Rows from block 3 of a small autoregressive pixel model, named by matrix and row number. Rows with one number belong to one neuron. Each number is 128 + 24 x the weight over its row's rms, rounded and kept within 0 to 255. All counts start at 0. Numbers have three digits each.
After each neuron's rows are labels from the 100 images, of 14976, where the neuron reaches its largest size: "responds to" is what is common among them. Only what is clearly more common there than usual is listed. The data: made-up ball-and-stick molecule models. In brackets: how many of the 100.
# gate: MLP gate (model.blocks.3.mlp.gate.weight, 640x320), inputs 0-159
# fc1: MLP up (model.blocks.3.mlp.fc1.weight, 640x320), inputs 0-159
# fc2: MLP down (model.blocks.3.mlp.fc2.weight, 320x640, transposed), outputs 0-159

gate.101:112113135076141165077173130097168119112072163116151118126143117114091140087131142159077115143078145113086112098096156103124143131149109082186109186131141100150100112143095157146121124124148104144109095112151127107156126103163113115117131159117118151152151116151110094167131134132128139118130133123150113117084178085161148105087135095109170140131143123150127078115117133094172143134155156117158129140148116150140095141130185121146140141153116127110110121171102152142124137159096130
fc1.101:073107125087115149166124099120099162133139120118141102155138162157155119109107125106108170132208164105173137167117156119100103140122163151084146118113130112114143134085144118140174119114137126128158074144046189079120129143132138195123137131145102137137148145130174133148162123129101131101097127129114132115111135165134138152149115135126102105121121131145148154116124148168130122121106121129150127079150127157100168103143121085182132196151147134109107123068135109118131139147126120
fc2.101:119113123189113120157127096147123099146140149127125105128131093142134111161124138114123167109126173165136155107118117121154127131151100110115119127105148088108133146137134113138118097087144122091156124173111142125120121126114137106131131141129130116129145093149098156076136146118123141165069121132148102091155099122089101132138158153132090113147115125106149116148122150102114152112120089160099147108123102170122148089149085161125163151115150100157151094088140123120129149189156111
responds to: green ball (94); space-filling (84)

gate.351:125115130124106120111113148118135096124121160140115125141117153091138141095114101141164149129160086160127135113101138166128138091140098142099147167115109148133107137146144133164151163133146160126149059119164149097144131153150169156072142098139142129095155100153139132153122120157141121152120063116108153146095069103125119114145097132129072182142176134113156203102115088158115148112108112117171145109091117124119142153122155149115107166114121153155111131126138109103146147129100115
fc1.351:164117132083135109132096090133112094136122108139134170157098124107158136140123087149134184148169131148135102136145091176088128105116143137067159117124115132133183154142128104098123133107132123143159111148129106091133119143121102141105110166133121142104092141137084149141114093144104108128133113130157142100113118129122144149141131163164145149137150123101166126129164105138118081131097122133135132123143072129119133133133114115088155154142141157155134098102140090170105132117126107
fc2.351:124133137130118146153140141156177142096116151114172134123143110170129113102139145086152092079070156118131130087147133107146154158163152062172135121164185095113091146146090112162114110139139125129130161123108129152143139117139108112139124146096138105088148171130153119106136112103177100133103149152102150149116141150092110084154138109169124112103127088117096105137111153127161118151137144094115131129129128128151107091099118151135129117095140122088120174086106125133120142160144122
responds to: green ball (90)

gate.576:171160100128162135164135133135159122103137144157157124169128126140128119124160085123143156151125098136129105139150144078125137146112137097116107160141127115125178109131102176139106132132145123131135083157136121049142115125102128116134106114121125091120152105128105155159166144122112122104162097124115171134108147128151142172144150095149110094149127125130152102137090127121132123125104118122194136152158153118151180135129110125183138104146133147145117108112134144123131118153118134
fc1.576:134113133108118142098113127113133125177140160117144150096098125125156153132135169134160109158144160138105134134169113150140146120138116143095151140128152159143080149128154088125167163174081131164108105103138085129166097104171127144123152125135167162113119164147160154093126139149174092131141141118170138096160146040149087129138103141126139127132139110173140121129171143117095161119143123124085132110141106126176094143105130106075127104139114106099120147161116112106156119182141139
fc2.576:089106077087147138150165133161101132099108115117138136062121091151094143118112096118085134140118117082122117129088161116132112104111155122170124108104143115127104149114128157135093154101172094145139114151138178112140167091122128127097133141147084097111145129096101106142105116128118145098150167168119119120071117122102182122089119123120137111088143136181127102097113098137163081133137142140160106165101115102134111118094131129126104136142100088122154110173121135169122162069103138
responds to: purple ball (100); balls: twelve (26)

gate.154:152159120137131123170113109138154152179118181180120124134110077097160146124165125129123108124142106146090145096157126130140128114125153145149104097139141132106131116141121075138081129115118148130147128112140112150166116145164132115114167141123143127176105160165143134126112141082151101124167156129123118141125120140120132112110112146124171154095108145095150109137144114133075117152093150107145105133114121151173131114129167111081140096087104136159135163135149085146130144124121144
fc1.154:168130129169130078160102115106100126121123151138112099107131151118102144142103139164085125150115112115166147144130127095140095115118126065102122152123128143144143120136146176155118137132145123148081089132141094104154109146129106091144120160104148141135145099122089113135148116126103107090122136135145116115088155114151143133119129148128127125156153111122141145089116151103151165125099105137140130110124121114117131102087096119114106091128165137130143151121141111106182155127113127
fc2.154:112128096116120144097121133127161133159144128147128126152130138124120154087117159142119133091044148143174093148126146091124123124129152137153111105165149148161106140079126158145147106140162131135115126125078137153143116104114101097143094092120117128081139122135127137138190116151150136174093121107132137167138134134162145138145137142098155080095145120116166109149134141100154101127153150120130116132119160141083131147115173106081125140135109097114101090076110154165123143134118107
responds to: green ball (90); dark backdrop (89)

gate.1:134123148126135118108084122109127171104118148137141117106097130081148138124169135129152100104117115156108126153126085141121147123110115104092130173149108071129072126160147069167110118185119126103089131162119131163127129164132112126104090161136115132136161156082119101150111123149097115129106131140121122096170142165133105129142138094093139128131084153130139153076126139065089157119136126119095174145151128115161120108128099062123091111111161117123105115108154110118131170103111104
fc1.1:150103098140125123158183134126103188098145119109161132101115108113161129169154118077098118157106120149131128102119127155116164145143095128156095136138133123108152147106104116105152153102081119107131180117080155112133152107160127146158118116117068123155112116151152157111114134091140167125131083182140129116103124094128090126155114106151135123122084082089088149110148131088087114144115129148158162080079151118116124172120128122151111146144096142094144125154145145158083131183120086
fc2.1:095164140095128116136113145093117141108103119146116139123136123171084176102138142124106129124148105110098103127164095102114115140149113140093160151082093101134152152133156118127150159122162114112117081073114114092125157137148109132117151122137134127091161113089132137157119142136162104123133138163151104126139172137147122099128118131077155118139129153136125153110158147131148166138122144111077063162158194152120120129138120129131095127097148139150144163131171116097125147134117148
responds to: space-filling (100); purple ball (57)

gate.255:124112100135135096135080152109109139136125143098116160138099148141102129155134150140159095108097105184136102147091109150086119144087125140148116097160147077160153098098136108093135115113151137118146086120108145123164047152157112116094149150122068110125136091123122155089143139144137138142122094106146134114093168124095127083138099166159112119166132143098126121095102153129111115115136094125141131160148134097099103148149108155109168101122126089143148178146094166143163168159155106
fc1.255:132093138152134149160128158131167135118065098135109086139096117163118108137105142113066124142152119125134124177141110157146101132159123133099111113126171091133139132108161136059141090160106090105112112133176129142153159097156108113118075124142121084109175135127153133105155143120091112113110144138142177102110127187138107124152124086095124155150134133151135162123154123184139121114150140126163148144170107127138131157163112121152131182104147147125124121077138120168133137144128155
fc2.255:142106145126125124092128135110114147171177177144087148119148097115118123142154121119107137125098124123134133080117132099112141101129086138151151118150082139111065164170106139126102161086177113086098130109123097114136109156090146159125139134124098134143125102122109129107078137091136119152126129133123088100112145059085107169110126142139111098150152140143128099140107171116112139155123145136147119106069149137081133140108128134144095070127131103162111135102129175119148191154139106
responds to: green ball (74); small balls on sticks (66); balls: twelve (29)

gate.321:084122110134114125164112143129138128129125130122084161097118145153119157164143174078115111086078139141138110168171118119123092098113154106106123109129123127135131110113087144113085144152113158134150168124111082142142131155116109101157143142139129129112125134131079094076153173157134156141103119111101119122142147129128146139112113108145120110118148098115105120141124152086136158144138103130149112139134153125134116155125129162149142140145126104175127140129143098143134118114125159
fc1.321:114105139109106152141102121105146172187102129092153140144156157140126148106116121123089156141154136142158155110102140160148149133151119081159139079129118131153131104109160136159099114113125147134175160159121098083133116104109124121136182147133149153160137085152143099120130126102160114102123186170128121120103171141114097126133128148110083123133139128158096116154119132108123155152131085156136131111110093146139151144142159122111102088122119129136110154116099129124110126123131176
fc2.321:112081146107154074132105155127134102100148131192134120109069097108149163115151140136125171156109093081112107073154150123095178137141116153088139130160126129135105144088115104126090098169176108127107104139138104119126184108129144113111125133117108154113150166142135126107083183160122129122145101113137168125156125128147118165164125130137165175145152130135108140095120145113141120151136141113120141157143106110148130157143136136126130162141159160149145084150149135127144113116135080
responds to: dark backdrop (81)

gate.81:156104083094101123148089124163100155138166109107157144142106165131118173107111132130124103101129088136108139132129132151125103117092187137130124112090125107131106150078148139109111121137078100132131150153127142128084135152149144180154125124130142154111141115090131137183124130126111158111080121118135111143162131147069114126120144126134148119138163101116172113106091099140091126123142115122114129106144126136177161104151103141130104138172139122133125151129140117115090124097126126
fc1.81:099165149118119156136108125159099123115081133109156138106187138099096143100108145140140122102126157137131130142124114093144057103118126123084131092164139139113164117143094138102119105144112160113143138172170137132141118154107094175085114127156112128138144142167146105090101124134153119146148131123146166120123113117156109135112109149124165125142151126141136129130132106107099117123133140128129125062107135133133151141136121171132139143154097094125149111091091127108155121109116109
fc2.81:148191142131179097137113121125120095149100120089107096116093075135109118114117099091119100125116115177098145158116086123113155131105112104133081137099132109154122147106129113181135128112109128118157093142125151134123155131125133107149131116119122150126140125124113180123136157089064139132121142127089110146150113139102169160145158148134151109093136104132102108129089151170075097151151140114130106089143105142123124110138119155079084117128100112142128154122168140178085144138113191
responds to: branched (89); balls: twelve (26)

gate.210:167132120107137134160142123089091153107077101117137140131140118113132110161139155109169139122125143129126106136118131174113140148138144126143155116144153165116148154107096109144069120168113154120134075126133117134145170105158057116151088138133145114111129186138121106143119175125123100110149115154171159118109079135167089139123135100106050119143078164131137110120125092086172132171114158150151117134134183168107147088111159109110133101122106135147114139138117130118131140120133087
fc1.210:119115132136115168159076106105145108144090138128119130148141125105130136142132147123106103143107169134123142135117124141123104082102132120140143076097126088111158109107165127098115125168113171129150122071136056159181115072127090133140136130100127125154146094156078099116129177155099141113102107168140123172138067146142149092079141120129139070146088115168126101158150156141121135140101159143118130114172155120112135140145173109141093113103117096135143166174123140122131113137159123
fc2.210:108145138115133168139114117170139149141116119125116163118098147135140091082115115126115118168137126124175146123169129111116101100084091141151112141164098186135133132151107128120186136079147171087117164146124140106145129142155132146123135130170153099147092103133141135097103070150147104151187146092096153158129121155119150111130119113114191126116117135138136129131105147144103123142128118123116124126129167085137131120161097157130103157110138108171130143143138134151138137116120119
responds to: dark backdrop (81); small balls on sticks (73)

gate.391:101118092121147105103072141098162123115153124157130154082102150124083119085114113097116159153118119136164096129117103110168149143117162101123097104130181125095165109148146103126140145144107113141161100132128138155135095081142137142120137153158120143104147092076128126151138152127130114165118137162120122124122121129111177091077116126115155095112095121109163153139105161139202111117104132152116069131094151133116133093074120132124087116159111110124134138134105126093153092133122090
fc1.391:134105124110132126070139140116136095110108119106130086170124113102109091111096098132089134084146110118134147138122130121122121102105138161105122120144123170114142100115180166132097123125163157108053116094085083137094064131139127139132100080124134102124132099089138143122133130083180131116109162158113134125130153132125105146109146139121130107131070129141120134115102096188121110144130124163119078138095131154170130126120108128108139121102118118146173073134081110099106151099123134
fc2.391:130108126160139117191149114149145147136080123144134149119123145141121164156127137142167188160118125132139121125137124109118082185115101096164090160117133093162129166127114122101152160134128128138091122091174115135169107112164085127158118125140150088155161143162138142119162096146114095130149108115114144121128122147116126132107129167145115121125155157112093104135167165135151127095130121126156136138150154165147102091093138113171119144101113111145085112130146124131085124100139119
responds to: space-filling (88)

gate.466:139144141176122097137121105123115110165166154115143150123083138122159085119115115140118130116128130174180111112170135116131140087110121134147161169131132115147106147137149122142078117145159137154107109124147106080131128145119113135079144155118141146099101147155122107146153156114168126111118124148146096099120150123171144093121101160138151115155130149095142117112118155126170121102063131137161157106077129126142149079129121118074095102135114133122143156148159099115136105128132126
fc1.466:105113134154121142141134141176143133115150123143091137141155116154120165129109121156097150126096104094129044119087114154139089120137112140124152123133165110127111122079110157153157130103162099084113106110092182167157129119141137156154083142125101096131099069143126113114133138133130120111097088119098104132100159133098089115119162112121159128112104103163094147140143151132136159144131128116153126104171108149087114111102093180147158146121143130150139156126134127086139157124157196
fc2.466:120110129150115106140117125110100105146151120117112117122127114157119108126119123072169149088174179178137132128118081161145118113139134128122143146147096058132118173109179118167153116100127111105120093122102158094116123177090113115113161117181123123103120121113191108109117148074134147131118115144142120101182105100134105122105103116122094125173135128105081160139140147103153124148098142131127154150136116140140173119104094149140142158128148106134139096133150106117128111164162093
responds to: green ball (100); space-filling (99); balls: twelve (26)

gate.424:129148150139135157100174100141145118084138117104106147098124138151145139142122143156138128117148119145122120140116086111123105120083116112167104152115122086121149099086137144104116148141110092127118120156092133117099096152108092164121125129120107137118180140095111163154101133134150118125135189151144111106130114123094126132135112124108133123142106117149121144146141112129173138147115195159112112113148123130131125097144131137133100135089152133121131173141119142124141094113141131
fc1.424:114112089101132156115125157120096135145138099145128132152113149144147177171170153103132117098120108101146183128099133103121094102113119147129142135125166122119143127136128089126115149170127108107154109143101129117110120108120126109124102159161132130143165118129126150124103138140142146129159132144126111125152106087142151114139105109123098068151083108111110145140124082168164071128110136113116152098111171133122078126141149117129128200119091128131148127125160113144141105132131154
fc2.424:123149155126101075170157155162148140098063160110134108126149107112154078154099109137173147113130157140086090153104137122127155144161133128176108155137114156119067171125154132134136131164121109118128142090149105102093115140131151147124114134130153109161090094135134101115138158096130144129162116130146121107099148129123159184096152103093117149119144139122118155129136140111100114114137128143157120128124114104080118120120144155116141144112141129111127145104140118135101119133155105
responds to: space-filling (64)

gate.460:103158103106149156102131129125083125105129168129107115108147087189100163094184124117114137111138120147150165140107078121126108130107123140093101153107131122122127170126131105103125108176138157111111103131121110111133092087115143090139138146153148117093178168123106113143133120142153120122146115122137131145138106173149155134108128160077114161129153139181126129137152111165115107135153152095140145108110148122149109124105159102155128106120154128111188127144139128147113132106123158
fc1.460:164118136173146156143091158119123146120105154114108127094128107167119112146126125151139115147102110107136141113096120090140172129089100130121107116126170140121129139143156113100154143172122121106176150113122197109157129142099096156120128165055120151103123102130168149075129100114125147083113121104110069120156108151130121153108084142137135118127132117137107130129106111119106165110152138107131129126139112098145065145101108134081126163107136162151097130111127132084130099122110113
fc2.460:122135138102139141154143115107087107150115116133134133165102125103146116144078140115118141104146163148170159167123119101125098104168140104158103162092081131141110132144131140123156101148116103138103105128124065158153159111130103093132110144140094114141142107103127134099129127115104117135129117157105157112144137143146131092123168095140178114134148150076114129176144122131143116139138153114089176111103105132104136100161110171150108101179150150139131128148144132134139120090129104
responds to: small balls on sticks (74)

gate.364:119147125155129132081095129123138162115110114141135141106131117099161134142137126123176157145119154110122176072185164176112117146118124157136114135154117176121087093156144148113142136100149087099150118091098128119124139094093162150117100145104155118178150073145129123138146140091139173129099108123135118160142084148108131131139134118100142106159084123145109117137086148098154136152159157122063149079115142117108131151078151107116171134136132098179134140116110101139144111143145110
fc1.364:139127099127115162134132122119153162101122136239117119132124174123135081150096140148136169098156190146121119148128124147133169117109102165150159131138131118151138136108135082144115106109094094089156141117122134131086150115100156156134149154130060154133109156115142138181099117146116129118105126106162060170157140113099080118126133168135150093124149169138095128105150103147136125121102156143137125118107150151138158137103165144109107087129104160105121121140118094108117085129129114
fc2.364:123213081143111138158120105120131121103149154097174133087120131126128168154136138132126081126134147142124113134137116117111137141185132134118150106133155141136141139123145133099121163146134105140134097137094116120165119161091090125147107118119098133131141152149116078173090140083128127145138159147155148133122121121068143079110105104144149165153163131118129132137117117126140099119129091133088136112126103124097077129125066150157147112119118161137110160126143130172140168131131119
responds to: balls: three (40)

gate.61:137125133127081184114128147126136138147124158157172147083157105113122122149127170121135172117132120113139164140153119115157100095124148172137153133131163131093114121103079077149136113132163130103169112124101108144122139119142104134130113124179155101111136119149113125125155135112121131143116151136137150151116111123109166099118105129113121110140091079125155122160140110136072126115128125120145107105108081094128119109120137166100158081148178152168136152120079112151117131129121112
fc1.61:128108115126147154129169113163137094135114116138124127108140165141093093123159174155193147153098135167112144177098109140128128127108132140138083165131121135136072101157158137168173067142144127164086094150162101133145136136140118136111158129122129125121145106122144117177100132115124088109088087150076123183143153142159164159154087125113154133128146154123155099166117144149153083106134153089113142144124154127122119105105169183141159095112111108113159140146124144171127131161132150
fc2.61:122137134123112111143107148106149164156138129151121196161140079087180136124168115137095169128109090115178152159083176102140117122157113164125122143129107075129153137096131115120116153152173129120180110134118138131152153112174131122146133134096082101125137118144118116131102113159137102148161155096164207156144150166134129164161130157104127158152141149155142143122135094136075141127166152123126151150122084108145111158141137154096122163127119176147154158165048125101145124114119097
responds to: small balls on sticks (65)

gate.447:106128126115076131102135088125095182138085101136101111184103120183110100085130119114114151152127154157169112110139148137165163117128132130147086147120137139136127133145133099090155142135135144115120175147137144174121112164138166107107137116098152155136117120107132107119095120119077122139115120095102164134108161136158082124123150135135138172100130104129105136162102062127112156161143125108134083091114136139123131132158132117125109150142109109148161150147133141142132118115115127
fc1.447:110164114166133096117115147125160133111153130131083121110104122145130106124116165127118141101127145156101179110074125087099111110048105077102098136116180105134123078118073119124134100087109094119150099131161115099156161090117129136118160112118129100153144127135077142125103126147129105125143175168087158075096155121155152132140138086091095108111142126148117108100110087108147155130118123129118141083141153119109108106142130106157150166141134078132121138117134131120107104102096143
fc2.447:112112146134163115124128151152131131135114125137149069064103134121110127081170102128159125147115125089149102092149119123175084141170146143153155094105101136134102113142113130102136123152126111171124142116082144126093166127095114109139106127110116135139110101140182097139123153126132142155145100119118116111132121128138139161149111123156122129131103118079136105218118132140163126139142140082161101132132107112133116136117156109106171129085148150114134129163160134146156098164098123
responds to: small balls on sticks (79)

gate.420:133079097152120139130100152149113126090139148129100103087183163152142154137161123089098158139122110131089124132160053121132108105143151161154117189112105135140155148164131130125183128130134117128165129120141131116144130121125108160099153129117095133117149151165107155131114090094134044114188103156086151080081135133127159144146099113133145134151119112151141113152107110126123138129135111109117164133125118112151086147115146098121099138157128129168159157167141160135114146142118118
fc1.420:094169136078128108134137150111157089095048134133105131145105089130172153107107136112154105139110139148156124104131134147108133126073131125159130139122158137102107104127109161105114120113155164145110131138135149125177145135141156123114069112126073146175121082119152143122117188122145161109143123124158122158151168120133086129107131123121140116128088143117113116132096121131125151152111152141127138104139128165121150148141158113147165119110138111133121121127162125094175112162100091
fc2.420:144134116147111134123127139125142120132155078126114106148151119113112152109149089150104123141151098098125116140119153150085080100117153127128127155103128065154100132109142088142132197151135125103138110134103115144131103120152115101079165143148117111143154130083085105157174112156104139123129151103107112155142133150101147126116134090088114115107146086094150111098093124139159174110081136128096139115134137109172104102114135154138115103125100122141182174119115167119076160114161151
responds to: branched (99)

gate.214:148089124163082120107120121116145168133120131111115124083106118095107150092127126110142143125150144095153108119170130163129114120077129115156152159078147136151141075145095135146140118136116084145126132111116145087095124150170124110153101098138190112145115137087143149096165122140150130135130091125134125155107120122140117153164127104112125162118129081120143090114061110156122186162083108118141184105122108091112139122144133148115112132127133102161097095133154177117168152124109145
fc1.214:119135069115114159188147121127122136144134138113109167144161135106132161106118084114092134139165099110083131137152118148112078152087139141135125140104127113120139096112145111151146124107140139164094136160127162159123109148117139124127124107119142138105145150115114116119151100146128103099142098113121107093097104153142164137097096099127152136131123047125164144103078125160116118135110104093142168130121092112187133136175105190154113116115143107172149137172143165151177149149085137
fc2.214:117119142128062117126115123125120123101115146102155131146145114138122099130141140067117156083136118121127138171095096112114156108166154145151149135158167109126166168149194161114116120125103148134167103139127125111109114118095176148128156102105128096112113150131120100121081129132111103125100134131139112126148121100103132132104151105144150158157144132116123140124134147094080123134104096109111131122126127163122144115158059111117096125116117169118133134149117126153086188135172115
responds to: branched (95); space-filling (72)

gate.612:176102140111179134125115166153137143169193110153153111141134116127110128091171125146138121129117136101128106118157136142128144187088119110182138140119147103066128089155131106110149149166154124168154153120108152121136099118120136122153134142138159131127127136130107143118147123107112110117103188120124138111167104118124141118107133170128145129109157134150148116075134118174158143146146144137161144156125149132126130108114097105098135155107111098126143141111102147075121156169141135
fc1.612:087158161140127134103112144112100103095130129144117113158107152149152178167130188132077125128146164099118143117119102121135124103127099146138110077144135149113129171097094077139098115104141087116153119132121108148129121127144075133132152103122139118105105113146151154111124100173149119152166139119074139122140137146100165104093118103157114159118036113106115132163174145103137094118125137077140159116125135136114139118144154108134124132149135125066162145170116126112154124170142138
fc2.612:107143119150086116139114143067106127160131073132117127164119106119067119156100120135127108159151097134125097131155119126102130169090127138108133144144134134108168150122148142162130149139109134171135136094107118109106116141137132116127142131138156156126119125143108178133124096140092114118141156138129095080125136149152170137167162138178145111115165117142173145098112158147148123119121166151136156164130174132134118117072127102135118113090158080144170143116143124163094109139156143
responds to: balls and sticks (86)

gate.40:118173161084115113141144130119133092150160121097142115156090156128123108155130131118103144085131165102123141080121117162144130131130148106122089127097101152115135118117137105121104128164105123127140117116139151128162118134122120141127129172074185111130149128140123202127198131130090141168107124115102137134139111116153086133110118101138110131132174133101111126104082117122135150136160078115143139102120110116145111124156112154115137153147068185141138124106144127121107139119108132
fc1.40:140137138153117148152141114100121146137136120126156093145102158106098129106121103129114144092131084089140169092154084182107125121181145116170148136140152140131148094088147078103114140156127199153107099140176115116153143124145081135108164137119126167135121149145122120135140132098077083155131138127082120168086126176147103106115112130140112146127164113144093137146116106114147123105109138141130117117103119135101102111125145117134112124085108128140143142178144135113098139123156118
fc2.40:120144144107121171104133102133101120140133121108144116154133150164148102111166122120104113143144096146143156127163126134110118155106161130129163148163123155162174157131144119140102139098173102150073148101138082143121111116136130140120141149166158105109099058120153091102122171146144121098127106130159137124151087134136110119156097129109138135119161143151124106168134112131141082090081157146101113109089107122105104105112173101135158084089110139107125122110079109132122152173133111
responds to: small balls on sticks (68)

gate.237:155172105119059093123135124175147142087114138116118118124101099170133148146134131085106152097103117160135144116115145147105110122153142118092160142125116117132133115132125140081154102107131168144165163120128116134117112095089151131136150133147114120108154144122125120147127122149128136122110126060139145138166142152160151084153119123133085142112137093120129093124178125114162121161180114136121116139147094098120145143112145132124073105114142172085163098138158146094119127123137128
fc1.237:129139099156121135128114142127144102121122131101127105092148128138118115139144155108145124146155130144149135148110117095126117096182121159156134108121145147128177122112114148092117141080133122153163121132114119144150097161144126144140085145092122137140103116089137126138108102114153140140147190149144126140115166157144103079123118174133130172126101097167106079072119123076164120163109153124114180118092145143125199133130129056126098148145098099110163160141129103118149113129138075
fc2.237:136114081095137111150121127101127099134129139106123155079112123118122104158144085115146155118110128111121075132136161133105119119138117134111116164126151132152126119153108141144119124132159097090100104090112131137143107137124114076117090125145130153134137091145117137095120076110123152122173118094152115154151089080160161164153102165084122124114131119124124076142137097101111105112151117133121133128169114127139144147099117146131172122120136142115141103145142087144101118145112178
responds to: small balls on sticks (89); branched (89); dark backdrop (88)

gate.451:162136166123120143105115107106128120090118089118110109172134117125152113111160130136113157146112159109156119136105125117170130125112115108142152156110155158118144112127122112151113128125124107115116101109099116124140078096107119111120133125138117138163145093107109159106104120153173081174158177128126121168116139096099136123096170085170143186158114136135150189117129107155150121137144072120112146142091136152133123138106083107122121148153125128125119161120086130136132077091152115
fc1.451:150073121104137162124144101139102122149141141134117134149133137133176131111119156126155099152119139108191137144137150122122090156126150161187122177131159124178155115154132170132066178148126100146130180142117172124159156166125147103118143116120150106119113149151128146169115153146077125135118141161119134149125122159114136133096097081144095102163078137126138090135153125126131064148138133111148102115135159138111150150148113144122124096104145130114134142148109131164140144153105138
fc2.451:120157130114134132120101125126156155147149157116162169146126152092116170164110140115121148115112138131128141132113137174116136077164182133149134107154142142101165123111066103100168122127073135124159144115132105124077111143063122150098090134123132122093095130112135130135128132151155135122145129118155105147121084124072138135109132152142146148121140098151150159169110165122150171131143101152097134120125093142180121162110113114107142174159099092135169139129111042152163139115172102
responds to: purple ball (55)

gate.369:108127098149126118117109109133153077111097062117113113162091139130158139090145102128133133116118115118126140118131104111168128141128125124138123143119108108147096062144127128082154104150139112156125129098105150143097136110105134132159077133110127127099093132083111159092103128128134151124158127129135166154118129133105122128170157125163172141111167120112084101180128103114133133190097149191118107166095122134135090085127112147104101097083096138129131141151125136096125154104123140
fc1.369:158110133145171089150126138122158107127118121112112083124122138104081074112110113121111157129129149085111152138153120116122132112090096121059113119149065088145053116164099145146154138146145124148109118084117107130095092129126139122168139076119133119145139111157093141105090127122133168125131138129100182127164112136119146120100093149134098100128133138119115099107167170135123090111123119135125104129113147117116097132152130117105146081115064148115117141143104142095124131112110104
fc2.369:103138114110089122121124168125158093114166114119161121102130117166114115147169127119120125143128147121163131119109125156092081122181108138189146132148150132147136124093085130144090103099096116114137153110138115143168156129143118171103090135119125137155097075120157123149131128129107113086129121108133120122145148096113119132132143109135142133135104134169106178178134128098168100138183111107128114121112130131141157156117107115127148157136134158120147167150147104120139116181134144
responds to: small balls on sticks (97)

gate.236:125129144165097109123144099167166083099104093110116128099104147105145132118134112081110143156134130108122157157081125138167127107112152122176107172132118090092113144099111114092109118127106150181148132143154182107121167067103117139107152123159136148133140152100139113153096082128148148150165127138151130153109120158116148094170122116086174112135119127088139148108149107124152099114154135125097161115130095175108125139128147147141136128115130132143133122152139059149111114126134158
fc1.236:139121084098144123146124087120141122131176127128155111136126109128152099146099118090120118127121118130103138152190145146149095146147122102098112075156111168117124066091120148144133139112077133101092122109131093115132121123151122068151133109107091096131127132112179128111169160096134126134071077116144137136152150108110080193131144103114101142180173090162136137145143115156139145129158107126146142130105120149125150147116092134130154175168131145123131149133149142147111147151114124
fc2.236:085109129141144085107138133132149121141160156139124166142123163082103173083165107123178122113119072145134093120083109110131173110099173128130134135114120123141110124114120102131109136110163150104135110121118121154134146163121091162137104074121101167116079104066110138124128119162110175150126122131134113177107177087098099136128137136172136102094112147097125132112084138109163139134140136131172123153148107103123137177156122097125105140100113143145114127109091104090166181135136143
responds to: green ball (68); space-filling (65)

gate.584:111194160135113115073113125149138128135173127080131131118168117143141157099142105144078176129157127108144150141178143130098106136151127156141092133126105137141147123132154136142138145149100149090130087169140182131172138094132140137127115200132102143151131101136103130117127116163130147129164100148136097117134093145142125136136147099137170133127144165126118101125133161157098142145107142128117172100124124109097129106122130057136127125117133152170128139122118116164108141144129112
fc1.584:124092093136157152145136138170156123101146128179129102168129139136119106182140109095170120127082113134130103145135150156153137099127112144152142130097074114107124117120137111156110117100142137127145163132116111131079142175140087112144164135151150124145172091116136145108100188131131110142102093149130158136090157096155166129119134140102126123118137130133157164114110091119118151159133118129128101120112147103118135093124116139112137153145137131081149120080097145088156135137078115
fc2.584:115078113143081092102139151110151153166109107146129133122124134096132112127137112123103154106138142115138128142137148106163128092124142122098121106134111127109177158072152129133135170163101111109151119125079179136115099118188102082121108147125112125125085154136157095121112131150120128173100144166174170113150120133175145143115123145139123087115158107128121124099143137143138140178140142128173134139075153159175135087133155189136098137144134119112161135118085138117119109115180084
responds to: branched (96); small balls on sticks (62)

gate.343:142111122097092212149140124127104086115094169109135130114108130147137122110143129115146162117155129118114144123092093129123116149157137153137138125109158147139119138077081117110137120147164094073119082137159113109077108113098129122101140116126148122093142148142152146137159125081108066108080176116155139148129119146130130149142182130148110154140146127148129154145095157108138117113119137136112090164124113120144113129111151185135107109134115134132136172126091085143139141144135129
fc1.343:152136131147114139137104152088154124093117080096150128156113139135113106120112113135146112107109135098093120167127129133170113133137178139174171106161162109129135103093127143124114135128088104113125130107100146129152113159114100119133134154168146150154075152129148108135129129151076102136090107109150113166139135083115100090109117156140143152199139113101158161103156116184132143083123112153144116097105117160128161109124119160081137140192162138118152135150162112118128154107098122
fc2.343:105122139118111140101128116145111163118093138155139159061128145104129132100114126104131160105170121221151123122129156115120143128142132138105137129154092180149138139131123156108107138111107122152134110166153141157136105114124144178113074147110131102102129136138106161064126148114158137144151100125118101140114124134136217109133136121142155110108165127166095135180113117096103138131128140128090146154130152130136130133135142105160140189146130146100130116110090105115131093123161116
responds to: balls: three (25)